Rows from block 9 of the image encoder of a small contrastive image-text model, named by matrix and row number. Rows with one number belong to one neuron. Each number is 500 + 40 x the weight over its row's rms, rounded and kept within 0 to 999. All counts start at 0. Numbers have three digits each. After the name is the row's rms in percent of the matrix's.
After each neuron's rows are labels from the 100 images, of 14848, where the neuron reaches its largest size: "top examples" is what is common among them. Only what is clearly more common there than usual is listed. The data: drawn small creatures on textured ground.
# gate: MLP gate (encoder.blocks.9.mlp.gate.weight, 416x160), inputs 0-159
# fc1: MLP up (encoder.blocks.9.mlp.fc1.weight, 416x160), inputs 0-159
# fc2: MLP down (encoder.blocks.9.mlp.fc2.weight, 160x416, transposed), outputs 0-159

gate.12 149:408439459500519563500450559480500500500500446500417500469397424500500500435565500581461500500500500500500455542450550500500455512399500524500500559500500500500544478500523500415540542528536458500469500599509528463503500468457500458511559554500500517505460534498500500539500579518433544460500444500500500555571500444482496468500465500500515514500552500436500417551527533500512500547504563575500500500500541566562500421500500500500500464500500490621473416514548500415500500431500500
fc1.12 153:442428500523500562500500500567573515432500524573459524500443500574458543493500486545488491500444500497523500500479500500500421608500476529535433454454526479485454500468500500470558438606500438500526500500565446500465460527602500500500500500470500500434465476490500526501544500500439548500535500487532515454560467458497500500500529500500600449478500500500423402500549500500555556523500500500500433392500562435500500500530454565500559540519594500500500518525521500458500486500470416
fc2.12 120:500434555507505500500547551500444539608459500456408500500433527500500402525500500500523500500500500500500500500467500500445540500500526561536559597500500500500500528528446500500421500500500498478438560457443572500500537569434423489456500500557500545562589549539444509500482539500569529570509500453500500558500524555485500583500500500443482500500500500500457501515485511500546436500500500533553516457500500521416495500463489500513500638500412462500487500506467432500500514386504500
top examples: scaly; large; spider

gate.196 095:545500500500500500525555529578500500481451500500500491554500500535458500449433500440425505500500500456500518500556561500500561393475500500447500500550500500500500500500544500617500500500565492521460436511421500500511537555432569467455414505471500500500537500565540500534500500524500500500500426500451550532500514548500460500500537500471427423500587568500449487441500500473500500483478464500432459500500500505530559500526562430431424500500500500399500500404382493500500481424500536
fc1.196 090:500603479500418516514451500606474515534500500454500500500446500500566500550527500500500500500552500445500500500540583456500475500500500500541428500548500541500438500500456500500500500421500527500596469500477500419500519414500602500480500500500560507659524500580500500506500521498462500500500494479500500572500471500500471500545500517561512484500500581500500466595567480536500500500581544500412490530446510500582562500500500500500500500500500500500609500480500500500547564500500404
fc2.196 094:500468500587500500500547500590451500459500376547595500432500455488500500500500462500499547465423480460558425500500447500520504563484449428422500477537500545531525500500500500472500500500500451460500500463500500500478500500500500500500480500572574531500500554444480535585500408500431500500533500500571500576561450500548546477542500500500492500500459500442500485527500455500500500461526426500500500500459500531500563381512571500433500500466500500481540419599500500500500393451500500
top examples: beetle; marbled; crab

gate.382 115:405598342526582500500500529484468500544536500476408500500572538500500500500550531487540500500539417457544500528500500500542496500508500503439556500500500453379500500565557421500500500500561500500500439500457500500500465434500500500524431500500548500423488500459500420500541500500500500500500500552500500500500518464500492500500500500500395500472500500500414521570618532464500500555457500452500485449486500500569500470434551500444500514500445510481500500528564427500500500500457521
fc1.382 116:458529440500577500454500500449500498573418411500427550500500588566500500500439500500500454500547500545526572500490500540594500500500571500500528500531480500500500500579533500461500500500500500500480541434384573500500423500500518500375500500500474500467481500500500491458571449500539500500472500500536500500500500500484488500557461500500456565447500543583429500450545500500500566500500515500523500469493435576500500500424547500500579500500557500500529536500500412405459468500500581
fc2.382 099:555498500500500500500479500454500500500464559500643500500500500500453500409500500512452446476500441500563505500521500500500426500417511500529430500500533490433471450545440500500521517578500530467551500500530548500500484507500500517500597500436569500541424500501551500525500500444500516500449462500471500500500500465447500500430441461544588500500471500500610534500632500448500465500425500440500402500500465500500500537500462500500439500557580531476444570500500532433541500448477500
top examples: marbled

gate.221 088:500481500432511455500500500563500500537436500500473500517550500500575500500500545573545500500500566538536483475406500536444485535500552525452500500500455576538559517555500543608557545500500527500562500468500500500522441500500611500500462500566500500500500549523500500574500500470471529454500500500500461409500470449500528466500572405500500461474500500500426547500404500500500428500449500416500500500409435534500500551532463532450436500500455500506500543417475500424594500500500461
fc1.221 081:537500500444420480500484457455458500532500500535500493500500500406547500550542498500500500500447500500595500445500552500452500500554500582569427500500470500508500575443500520500569500500500500500500487500500500500500569500500500500524500500500532500500500500553500500555447500552550500429539500500500484500524510523572500475464591500459580391500425476473500500500500495500495401500552447500569567439451566482500500500500500559324567500500500447464500448538500500417500557478550500
fc2.221 086:409372525500500538458442516500500543500500500557480500449500500500497500500500500500614533500500462500417500500500566488500500500420500528464466474582562493377500500500451500462488500500478500460500500500499471500500500398500525550387464500535444500452500537500441550482501500500500500500500500500544466572500488500577500500500418500500576500443429456479500439500500500469592500491516500575563500500500500500500500426500520500541500500500428609500500500500464539500468574575562500
top examples: beetle; plain; pink

gate.69 107:500500500500507474449500500500500500500500500500542434500500555500500500519500426502541469500500541545411500360455574500507523500500500548480500500500500593514470614587500573414538465428500562470505500500589500486500500500408500549500476431373556524500500467452500500523458500500545500500500500500500500500452500500500474500444500500500500525453500443500550570500401500500480500564467500515500561499500500591589500500470481532500500500500424500500518528528428553500392500536500500
fc1.69 104:500466500453455500500522500417536549500500469500500447500500500500500500500500451500459500406598500500464500500500500435526500449451500500500437455555500500423507500500500562500520500500500500500540500538515500500470500433416500553500500500528504500500500500578509476538466562500556500483500490500582532500503500500500444500500471451500429574449419529500500587500413520500500571500527472500593500507500543526500363464500442500516500500581574512500500562608500603506409500574549525
fc2.69 111:472436585516500500538500500500471523500535500541500500500500500507500500521516483500500481500500500500500410500500476500439449500470500414500500500500500438406500470500500489500469500500500456453500438435450500570499552446500585476482517468396535481484531500554507500481544531449500500581529589500500482442542479500500500500455500526500624500509413500500500500500535500500425439500462541579489500474500500500501500483500584455500567463566551500623500500500444500500625432430589482
top examples: spotted; white; butterfly

gate.384 143:500529538597417504501500507450522500473500422444500586500496400500482573500500455500536500500500500463528500500500452586449477474471557500500500410540460562500500500440516500500533459500519500500500531549567470500500500449500500527500437500544500555469410460500550500500500500500500510500542518500500541551455458500500501513380581465439493500500412508550460458500397500452411582569500447512580500543500441460500536500550500500500500461500535500500500429457506488573445514500500535
fc1.384 148:512500548540443466543456507500500500457500342450541500500531479500519522500630500443593442500500532493565457540493470481500475500540521460500507438443471500606500500549500500472462500554542497394500500588538508500500458500500468525500536500500462580577500500500469494500538500500500445435500520500500500500426500511500500500474576500500576461543455500500479500460545500482500500520539461500528458545568506422500563500541500545462500444500548500414500548553552518500523500407500500
fc2.384 154:586500560500423500445513500516500500442442500500472500500545500500500495411500530428539500425500500529500500476424500418500500500508500455420515497476621494490500565522474500428509502500500500500500500542500500512500440500535485449443523576500466586500460511500483500500500500533500500507445448500500468476469459500460500500500573500500459500490552562565460500500430475458558477500642500500500431500514500437500500420500518500531546485525577434500556565500500416562384500500468500
top examples: orange

gate.87 096:469500500582560459500538500500549406477363500564443570500433474500488500500500500590500500500448500432500500434412500438529491500546458500500474453500500500500423500500500535500532500500500435497562500500500500592500500475500546583412500455500500546500487547447500500535500371458393500500533500419479476526500468500532500456500551500500492500500445574532382528500500500500478500522441500500565500500500500500541500515478503500500500434476500500500500543572441500500427500500500500
fc1.87 104:500551576500500463441491500500446500404500462553545500500540500500446490440500554500557537500525500500500443500500527500500462558500538500500500500499500458435458549500500500470500500500500588500500500500500500500519422606500514500425500500412447524500566478500500500500500500500420500500443507500442500500548599482500591528570500565531500481526461500500500500453657466500500500500487500500500452500500500500500512501445500576396533542450500451500506544562429500500553440597525582
fc2.87 085:500524526457580601554449505500500454500543548518500500519376500500550567584500500552500500418500500500500500500500500500537500500461557500500500500500436500425500500501500500500500438500500530478459500519500500500496500500500500500547500589490500500500433500500500500440575500602500500500500511500500515437500500370500485500500503548431578500500650500572500500546500500500500430433469432470552385422576500589483500500500547500500500528500500500485500500500536500568500500459500500
top examples: white; crab; dragonfly

gate.88 101:454421500541500608501483421500500500565500500474500500438500556607500500588500450500500500500500500491500478522500493500475434448500500527500441500447454432453500500535500577500500472500500580500550506534484481535500500500446532500500500460500547500500553466500500466500525500452386500453589545481399500500484540447594497459412500457500483498572550500500447500555430461531517489564500530587500500500500454485582500408534444500463478512500451466500578500536500500543453500500500518
fc1.88 082:500500544500500436500594550417476446500500483500588500500469530432534500421500544565608500463500442481500505500500500500474554556587500419440499495500473577500500500400443500557500524529396466500500500444421550500559500500500496500500454500500405500483500500500500575544500545500500425500500500500500500500466490526500500533500500500500500444500500500519543500569530500500400540455435572500421542500500531500563407500500557546545444461462557500544500465500483500500516500500500536
fc2.88 096:500442560454499590521500487469500520533408500500500500500500519500599539500500500500500500403500564500500500497589495497524583478511426500500515439500465581456518500452500500500432500500500500472517500452394500458500519500468519500500500530511503515500500516451500500500609500468500495500575461477500500500404449491507500468500500500481500500500500500535500467631500500451528500500482500500530544397565500383599500500500399588423541500500409446494500467511500500527500461508500500
top examples: butterfly; spotted

gate.412 106:516500513605498554434461525467500500500500553500500500445589500500454487473500600545471441500500500500548535537500466500500500500429624568486500529500500446500500500500511500500500500449526500423494500458500446500409500500484500436575500500545503500443500500565500500548483380500500520520500500561500510500500500581500500500500500500445500500500500500500527500448500500500500479500478500470473500500478500500500568450487500588472500533500500500557657456553589646500500500427457500
fc1.412 129:410480530428472555500571479500407500484486438542500477500486465500500500533474467445543528482591451532500442500500499443476500483617426500500544500500540593525558500500450442500500500500524500570500500538500487500500500500500412562422500500500500500500500577509500500461500617500500500536500569448500500469500500433534500537500535510500521500502434533500486560534500544500489500425512560570500458532561500500500425500500500500500500439500484500464382554500500376500472500551479459
fc2.412 122:512500500582541500500516473500500577450562492429513528500462557404500500500500553540482500371500512443500441435462444500578500500544500500500500527500551500570488594397454532395384495565542500473500597500408500500500500477522463500500500495466438500500500544500537556504500506500586500414568521500472500444460500500500500536500563500424500451500500515500500459512500459500535500439500484500500500500500500500515500500500531515579577500504500500500500561500537500500438544489449525
top examples: orange; spotted; beetle

gate.373 129:436487410500500482569522458538480487522500463500540500500500550497467500567546451500547500553468500500534500500434557500500437500500546500500538444395454550570500500528500500500500368534500471500489529493507500528447464551500539491478446504500431500583500500500512472500500500420500500586578500500456456413500500477500500500500500500550555461500557474464425507500500479487500500572500500555500500406455574500475543500535537599500500500599500526500497500500413462559601500444500500
fc1.373 129:554482480500478374500500410500500500500500500500525450500500429500546500500535548500578500564500500500489500500480456500500562393500473532447500469500500561500447500483521500500567500500500537553500444500500444500576500451500521500457454557500445572530500500500500540607500616500622614555500482500500430500479500500517500491500500501526500477396500432500436500500477560529458519573500558500500500500500592500549506512529500500500500500547500491533500459500500476500500448437500598
fc2.373 127:577471505500524540500550500529480500562399499500500500458500500500500411500568552500466500500500557477569564500539444450537500549487549500530545500617440486564471500465500554480510471500535524515516471510516514450514441500469500500500500425500500485463533513500500526506500423468414500530500500500505500567411561500500500500536536406500453500550544528499516591494404568500526500500490500500495461479500416500614540488533615560460500500474582500450513479500500500500500500500430452
top examples: white

gate.57 090:520500500500500500500527546500485464450500545414500500571500500546485500532565500599500588418526500500535561500436419500443465500500500500495500459500611526500432438500500500500500500500500500500500500482442500500500512500500500500500547509491502500500527483431500570514500500500500490500500539552500477500409487600500500536500401500500500401447464407472500500500500574530500500547500500500521565580449500500554470579500504500500389522496500500457473420500547500457404500500396427
fc1.57 097:472448500496500422500500500420548503528368500534500487484500556500500500500471496535504500500500500538448500500500500426482593500457500500552561500530481512416570616517500500457500500548500500500512453500461590426500499435552500472500500591473564500479540447500500500500545500500500552500500500534437500537570500466500407453500545449609500556500483565549447500500534500500500434500500404500420500500500500444500500500486584500424575484518500500587499500446500500500500500500500500
fc2.57 098:571530551500500500500500537500500500426519500486549500582500500551422500536500528500475500467500568500555556557500529500401516455519484550500540596500623500500456500500500500500447500500500572500456569539500470484557493500500416500579500409579500500500419500496447500500500528459496392500452500500596500500500500575500500503537500500500411500500547544500434547500500542500470500500500500463500529500500500500500418500500514500500439500500447500525500540500451533470446559428378500
top examples: marbled; dragonfly

gate.207 081:500500519584500500458500408500457500500500470500629471500513500500439500500500567500500500500477500464500454500500500500500441500500449500500422500475550506560500496500535500576500532433500500542522500524575410571458500500522500500465500500500534500500555542423616546438500436500500500500500551500451500500472500500500550476573381578543480500535500581500519500500529457476500500500431510500585440579438451500500547500585500500510415500500540500556439500500500539500500443476546434
fc1.207 075:543500500500500500449429500500485500500600500502500500548500424588428500355551461584500562500453530500500500500500500500500500500500571429548500500500542500500500489500500460483390457500500500531500466500500500500566522500463500428422473500500471510450471500500500500564475500452401553569543563471500500415500500500500457500500501500500500500500500440500462464459500500500498500456500500500500553490473527513500480500500551500466523564430500500538533500419444500437518378396394500
fc2.207 079:500533459454500500500500500454500467430500598538500500461500500500417473468544481427528592566503500497546500500445500500500500427500471500500517436500616500576500484500500500590500462500451558434410500500547549453460452500537542500500562500567401500500500500457543500528500387500500500459500563499500551466598550587447500446504500458500500500500500500500500500500460500518452500500500457500390500533500500500464529500450549489394500500560500500500500500513500536500500500500540588
top examples: beetle; orange; pink

gate.325 095:500500553500455500503434500450500440421538547500500429500500528500500535500500576450500547500612460500500453436500500557500436618531555500475469500524500500533500447522500602463500411576500535500500544500537394458500534422500452429500531500500456553470500500500514558500500451500416500500500500500500500500532500438500522500500560387528500531500442525438500500449567569500500500500500500500500500439500486500500500500374423469500500500438560500500445449500500500500500500500500531
fc1.325 095:500492518539500500500500514500500500500500588500500500553500500500514500553500500500500500500500455500443430500461556500500471610546500500434500500528591500500500437622500524500500500523500500500420582500500500466563500453477500500402489500500451500500509500500533519431500392500479500461500500452442537500573464570533500500500500500500500548500537532500433500500500513500478468426522500552432497500586429500500490500553469500500399401385500529478465428568500436500443601500473500
fc2.325 105:397467558454500506500443465500507472454500500451500500469500553500500500500498517400500559500500530485500500500500500500500500511419568554472483500500469484512565500500500500500500528556500457500441483537500500500500507492612500455561500472577500535500445500452512500370500492500500458433473500500545590500500536500565389424500500500508570443500500486568524510456475500500500500429500500500448413518500500500361500528500462519500500498529442455471544487453563535577583500538555540
top examples: white; beetle; pink

gate.380 108:500500500501500456500610500500500500500552500427500500601601579485500500500554500481530500531477500557484397500500571500500500547500583545500460526477544480500462500500500432345500500500555500555566565500471465520592500500492500547469558500500500532500432459483500449561463500482474460500547500500565533500500500445500489500590493551517500500500443500500500513522398500448500425472500601500410561500500500500500458500500528500500500500500500500461480419500500496500532500432464500
fc1.380 107:490500547455451530576500440527500461562568500500515411500418425400567537500500485500500424568520500500500500443500526500534500408500395500500500523554500495500571500500500563617500500468457423425500500549500500500428500500500500445511479500500500500500541500500540500500500482622528500500500451500500560500500500530576539526500504500500517500527522551429500500511593488500422569530500500521519444500458500557526602469427500500500498525450452500500464500500500561500433500500500503
fc2.380 106:580587500527500500500500500500510563452581500562500500432500500500527500555500481500525477426459500453500500500500500500500500425558500400480475466463584549500500500500500500525500454608500448500500500482500500368489500500450500522500507559428500525500494500529500500508500500623431527500498500500528500548532500458403500500500521500449551500376500435500500561500526500486410500519511500500465500512489500500500500529500487500500500500500490465500573618571487500500461500442465374
top examples: white; plain; black

gate.333 098:529500542474500500574500500500447500501500564500500500500487509547500500500500448499500500454565500500500500500482500500501500500473552500458560500500587500487547500524438412500480502527500581568500500500500500395500500478500500500500591361500500660500527500500500500523486446500500456572500500500515541512408500453416412536490500500539500477500500456477436500573500500500500500500500422500472412405500500591552500509450500500500500483448500621436523500564500492500545500500500480
fc1.333 106:500500500500500526441535500500549472500500458451500500500450580500426456537500581541450464605470521503500479446500509556534500500500526500500500487500500402500500526586500500568532453573500428500500549500556500590500450564518500500541500500500500404500518584447548500451554495500412500500500500525478446459500500573558500524567500500500536620536500500493500500450500500500500427500500500434500564598502534500454474420463500426539440536534500500500440500445500500472500520500435499
fc2.333 104:500500500500497500500500500500500571475453560500452500525518520500476500498396519605500500459500498600471500533500500558500444422500500500500500500500500500575500439567500500500500500500461500500500500563500351489500500500454469500500500500500500530583500500432557598500500500460555500465443500500500496500500500500336500500500586579434500455519554571500489500500568500405500473500526500500500500500500461442456500500411528545554500500500461459500500530422531561538500504573475500
top examples: white; scaly; butterfly

gate.211 082:440416554500500500500430547500491536424514500500473500553506500500508414437500564500500484450500500500476500500500549500500423560554435533500500452500500500505500525465500500445488428522500500457445500500500553533465500594500500500601500500464464500439545486474500500581500453500571556516544500500500572500500500622500500500500500500430468486500410469500500560500459468500500441500500436450601546555575500500500435500587534500468531500500500500486411500606438500500472450513472500
fc1.211 080:463458580500500536500500522452500500593500500500500500579545470476500578500500500506500575500500512436522500500500500500432529500598500500564500562413456500518500500500500526500500420555439524500418500556514500457500527500500500500525500500500500500425434500557500500577580433500557500500500568500500500500500500593500500500500420500568430500552500591500440500500524552500603500500500500550528489500585572426422523500565500466507500500500503539500500401446415500500527525500504500
fc2.211 083:500549461500500500500446567500401500552500596500500513500500535561473560500500489500432500500500500500500500500500496411500543500500500500422500500472567500500500495597552460500500500500580548500500513500579521442417500500570460500585485580500500417520546500541560548500500500521500500500500492500578498500500500500500500561500440500500500528500445500590555500586500500535418500574500500599500438500500512500500546511500500500586426500500522485577500429452600463500500424533500500
top examples: butterfly; marbled

gate.63 090:533416500445409480479500617500469500500498500459559450417466497454500500500500500441556500500500500500500500448500448435500453500500558431543458524500500580501500500500551550509478454485463500500543500514521500500525473500516460500422388451478500500500500537580546500500500500435500420511500462500500500500500500517500500547500500429500500500500500500500500500500500548500445465500540500500459500423500500475500443377500513500410500435490500561500500588585478605500384500595509500
fc1.63 087:482548500500500500464576500500500500500467497516494542425466500504500500500500500467500500500500500500591424594500547527569538455500461573500409425500500460440500500500439457500500560529524441589437474500500500500503405429500500500553500602500546500500500461500500500500520500448528497500395500466500500384500500509449500500500500500445554510500500500452500554446500500560500500582555540500549449457500500500392500500539500500500500579542500466500506500500500500500647500500500427
fc2.63 109:500500500509500535579500539592469484636511500500500500555518531405500440423500500500500500511466447523560496500537534500564393500526554500535450500500398512500432500529478569500418548452500500500500500558500470500500408441500465500500500528517500500453500500500462578538500500567500500500427500549500500530472550527507652566500500510500500500539420427500405500513500446587462500553500536500500528548500539500500482545500489500548500462500500500546500456500500500500486500500500541
top examples: white; pink

gate.193 120:527500500500478548467505500566434434432484500500500449462515500487515533500512500500500445500434500474474500500470405399589499500500500500540551500500500554500498500466461500534500433482444511557626438500460500529500400500500500500500452560500464500423500500500500500500500500500533494525500500500500442476569385500426572500425500500467581514500500430500480500563540500500500460543553500524402493539423469626500455517500441500456563500500500540523500500500543500451510541439500500
fc1.193 130:467500500558500502500571500428500545616500500500539500526443424500474439500500426536469500500586500500500500500500529500442500500500475538469401538500500500559482500500566491458453577527592479500500589500479500500500597486500500464543469414500572500556546512500500561500500544500520500479584538500549500554500500521500471500541563500467500500500500568500557516500437440527448537500500546500552500390500536426500500500527585500500473500404519555500500577500500468562500500500550541
fc2.193 110:500547500487483536540500500500500500534585500398599461500490500500500500454467500519522465500427500431500585500500525570570500500500466478469500500446500500542573500421500500555542500429471500528576537522469500500540500500555500500500500574614421500547500500418442407500541519571484500500508524500500500537448500500500500500475446500467500500500528500518584500500415500500500500478462430500500453500473531500500500504500535629500584500509500500464500500568620429500500500553500457
top examples: spotted; large; red

gate.253 080:582500500500500442491449500500447500483542456500500500448500500578554450500543500434584500560500500601500492455500418424500500541500500500469546500500602500486449500400500497500500500415566500510500529500468500500500590500537500495563500500500500500522500500578517539500500500500500582500507500500461428533562547500500414415500500464500500500575500430500500449500500487500500500445500500585500426431544375500500500500383500500500500500566488500500500500523500475534540419532500500
fc1.253 084:473500591550557500571500500500460500487500440627447500500471456546500500500535519500500500539501547500431500500564500571500500500437500500533500500430482460500500580500446559500500500513500572500416508500500500403500500449521500525500500500500555500479579500529500500547514500500576500500500500459500452500500500500500500500374500494547500564570500457571500427500467500564524500424500447552522457448500399428557500500413450441546500500500500500500500500501500593596500500500535500
fc2.253 091:448500576500500500500500500500500436500500462500500500500435444573500546500500436500500500575448500550500390483433500566566500518480500534487500432500448500443493591500539500500500500500538500500500430500581500592500534500500597500500515500500589432408500574500500500500500500574500500500500500500500500525603614536467500500476423491565550500534508430500570466500497500500500532539500557546470500549536500557472500500500563500484439462407500500500493581517469500500500452470550500
top examples: butterfly; plain; red

gate.240 086:500500500500500500500500500500551500464483529581500529547500594456500500500437500500500521494500456455434500437500500454500500500500500520500500500462500500486500500571479500500500500500449566558500500500500500460557500500425364500497500500500500500500500500500481500500455500500572500500500488437500500500470462500500500500500500548447500500475500500466500552500500500500538537555500477472500459609500500578442508498451547500500386519583533500579534717456500500500396462619548500
fc1.240 096:547500534542500500534557500524476500479500422456500581500533500500500500500500500464523484567500500500432558518500534507432461500500500500557500402500500369500500500551500523410500520500500553500500556500521500500500500504457481453500500500500432500500458471500474500447567500500540514500500507460500500544500468414449500555547500500500500500500500567500500500498500400500443531573402543500402500612500481500500500500403500500500417500542500440500564643500556552528500500578500526
fc2.240 107:471500500504500500500556560500500501500500571513557483500460500500500532500483500500500555450500500500580500513473410500526500500440510500500412590500500546544500500500500500561440500402500602465630444484616487441500466500500594500500500447593563567500500500496500500503500500506542482537502580526450500500500500500500587543427493500500500489500500500500500519528500500500500500486500500500500500500500500481500578500500500461500500500394500592471533349494500416485500420500500500
top examples: spotted; turtle; fish

gate.269 079:500500500457500454500531500500500500500500500523520547500500500500560558500402500500500500448415500500542441548445500535500500622500526500500482500500500500447422500500500500500500449500500437460500571396516532500500500482500500503451444500500500481570500500395500500369500500511500425500500500500425500559468500500552434500500500374442555500397434519500500444475524519500463500500500410500569500520500476500500468443545553500466457500500481457388529420500532500500441500500500531
fc1.269 079:538500500455500457500500500500415589500417500500488447460536558500424500501500593500480500466564418474500500500583474466500500436500442560524500500500500463456518489588500443540500446450500500453521489500500500500500500500540500456500500500500502500500500500500545616500546500500461525427433541469432576500519500500533500459500386500500456500560500500500500500500500458500429539500500495500500519444500500554444500433500422547500571515444500500616500559500500500500628500525424500
fc2.269 079:464500500457500500500578459500500500500500557558500500582500520500535500500500500500500376435500500500587430544467500500580500500497500500500500599466549500500500539500500500500500500534463398500531399500553437500500470538579502428500559500500500500500500424433558500481540500458532539463446500500502525500500500556544500500500541575500526500500551500584500500449500448534500564500425425470500500500500500500500473440452563404609500500500500439500500500500530470608500500556500560
top examples: marbled; orange; white

gate.14 132:452500521500500460460500474478576500500547498536500420500562573500500500547423500580500556500509417500500574462453462472500500521452500553551500463412500449500500500596500563500528501500500500448532447429500587573571500455481426513500500500500500519500578615535472451500500500500429468512432500493494500500500500500584533522500540500500500532500575500500473500491500534500500641500500500500500526526500500519500423500500500392413512484500552550500500500463500500500558509500500426
fc1.14 142:517500544500606550500500500436422500511520523389500500466521500549619506500467500500459525500500500403500500546528543500544500476500443500444500500500470467485516500500500464500500500578500500574500500533457481500500446417500500500552485501581490500447512551431546500500500500573500500570500500460553500596500500536505476500547475478493500439522500461500500439500601500500461500450556405513500557436423497466548500443580414530473500500473515500604457529500500543440500472500500500
fc2.14 118:575500500536500500500526481500500569501500462573500515500500500500423454520500500488500427500433500448450411500467500500430548500540500460500500500457456390500500500443500392557500500500467470505500501591456513470500500615494524565458500495405419529562454500500553490560480494500445500496534500500500486500500500559483500500447488500540562481500517419550490500500512429500500500494485381589519598563500500475500422500519545406500500500507446500556533500500500500500500500459527536
top examples: spotted; pink; white

gate.356 092:500500500500525550426500476500494500500500487530533509500500482538492560499500500548471500500490500500500519408500448500500388478492463500500500503500500500514563558443500500500557552500597535508500500452470564500500500500500550500546417514434500546448500473508466493500589500500500500500500500500406550500575500553542423546468397500596517586485480418500500500444549432580500507500488500452500500428435430452447500472500535431500500500613562479543500442500591461500484500514500534
fc1.356 099:500500568500592500547446508500549500500500500500575500500468500550500414500556552500500419500500590500500500520500483500557500500500412467470500500404500500500500500534500500500482500500446491491508561490500500530420446500484483492500500451597500500500584443500500500500565500439515500500508500416500500500500518500469576500485639500493500544500584600500417567500500500411500500539500549500572500572535554500504500511574500571500500575453549519500465530500500449500500500500578443
fc2.356 117:484500565500548474500500500500500540500469500525541534500471520537500400500500614554500500469456500500512500500500520455500500500500443500580559488500500500500500604497513572556500519500453466500558500500500500500500500545541446500448500500502538574500580500548526500459568506479500500418453500500500547560500403500467548501500610500500410500500500574454500567566587500500527488500605573500500501500500562476559500500500540561500538479567504544550564535500500500552453451500603500
top examples: beetle; striped; yellow

gate.202 132:459421596500500518564500500434471463500543447500470417500500469445463426500544531500548550500593513500500500426446454500500472500500500441569557459500532500471522500450429560486483500426491515521546500529602458557557500500532517500553500530489517500549536500500443500425555465471537504544586548500522500426500500446500484539500500445504500500500464500555500500500586533500500500500500579500429500564528457545500500500549413417483485500524500500500587500500500500500500542500584567
fc1.202 117:500517430521483462558500572489484500441500569500500500500459429502500500500543500422558500500525500478500535537500363500506500552500577521500500506500539503500454500500457484500573500500500545540443426500500500500500416548470543475500447500582482522500500500500438611605497451500500500500563591500500460505604500527518517489500500494500500500451524522500510500458552431566440464500427441500554447489411533437556449515500553500447500500472500500576465508500427500466551534500507500
fc2.202 109:500500514473500475486500500516473415479500500500519500466558500490534424500500500429500577500500595523500467500500500500540568500520556422527500460500529403569533500500411500462421593443419483500467500473500447418553447500500500417500500542575500500538491431500467500452554500465497500500541530500500449510458557462500547500546500500555500500511500454500500500494500406433443500470468428500610572530500549500500532500500457589418500471500542462500500532532434500563467500500483500
top examples: spotted

gate.149 096:493500541500500500500500576500431591500500500500500538611522500451536573545500485500543533428500500484561500500500500500444500500451500516500500471500575424497541500500500500500500459404478589500519359500500589500500500500500500500447500533500500572604536562560500500500461552554500547508551443435500543573500500500500500461500500546500500462473490464538438604500431500517500429500426500500468500500427476521500500500500479500500505500561597551500500528500500500427474532500442451
fc1.149 100:500500500562500536570500458529500500438404500463453438500500561472461500500500430488500500446464500604539493500500562465500500500544460564560500426500399500500480466500608500527500544424492500500605552556500500500500521500430500500418523533550500466430495500500500500566500447509500500500450584484500522500500500500460500500500500454500511500449590500399561500504500453500500500520500500500500500464500432454500452500404500521500546561500462505500585531500500500500472524561616500
fc2.149 104:500500524500500491500540500444500500500481500500523500500500500516411500500500561548500500500500541500500540592410500508459500551500500454455500498428500500527517557500535486577450500458500565500449453468464470542500593500552420502500451500495500482442500509413500546453500577500500500500445523379500471541582500500433500500477503526500544545500550500500436500500500449507500547500500500432468519535500443500500538595499424408445646486556536554500530500500435518506469554500439540
top examples: marbled; beetle; white

gate.227 081:500500454500500500500531531406438443500500455556507533500500551500500500510500500500411500500500500439500550500500494500500449435453541460443481500461500540500491500500500500442455477500500500500500500537443612500500397422500500455500500500539500518500478537537500500522631500466500441445561500500491500521500434500500500553527514443500512500500500442391500469466477543549553500428500589439500413500500495500488500500500500500500570396461500500529537546532565475500517590603546586
fc1.227 081:500544365508502468500500609394500425500500569500500530476500564500587500539523500500465500500440502463500500500457500538529500500434500510438500500563435500459500589500500500500500500535564500445500446500500577500532384500532569429500500553500488500494498526503500500500500530500500500500533500500500465500500440500500500500591500423500473558495500513364496432500500500500554500460561500500587500500500448500500500500500500500358500546501472521460500500603500500498500500500527500
fc2.227 075:500500525535500500500536554500431500500381500500500500442500500580558510500498500409443500560497500500546500500500495490467500544445595500562412500536464500500500500356500558567559463530537537500500431500500420500482500500500536500500500500481575515573516500500462555460583376597432556500500500500500500500500540500500500500500500500500500500499500500500500500500556541478500500534500484500500500500500500500500500500500500383500485440500500500500515468500500616464374549538458500
top examples: beetle; large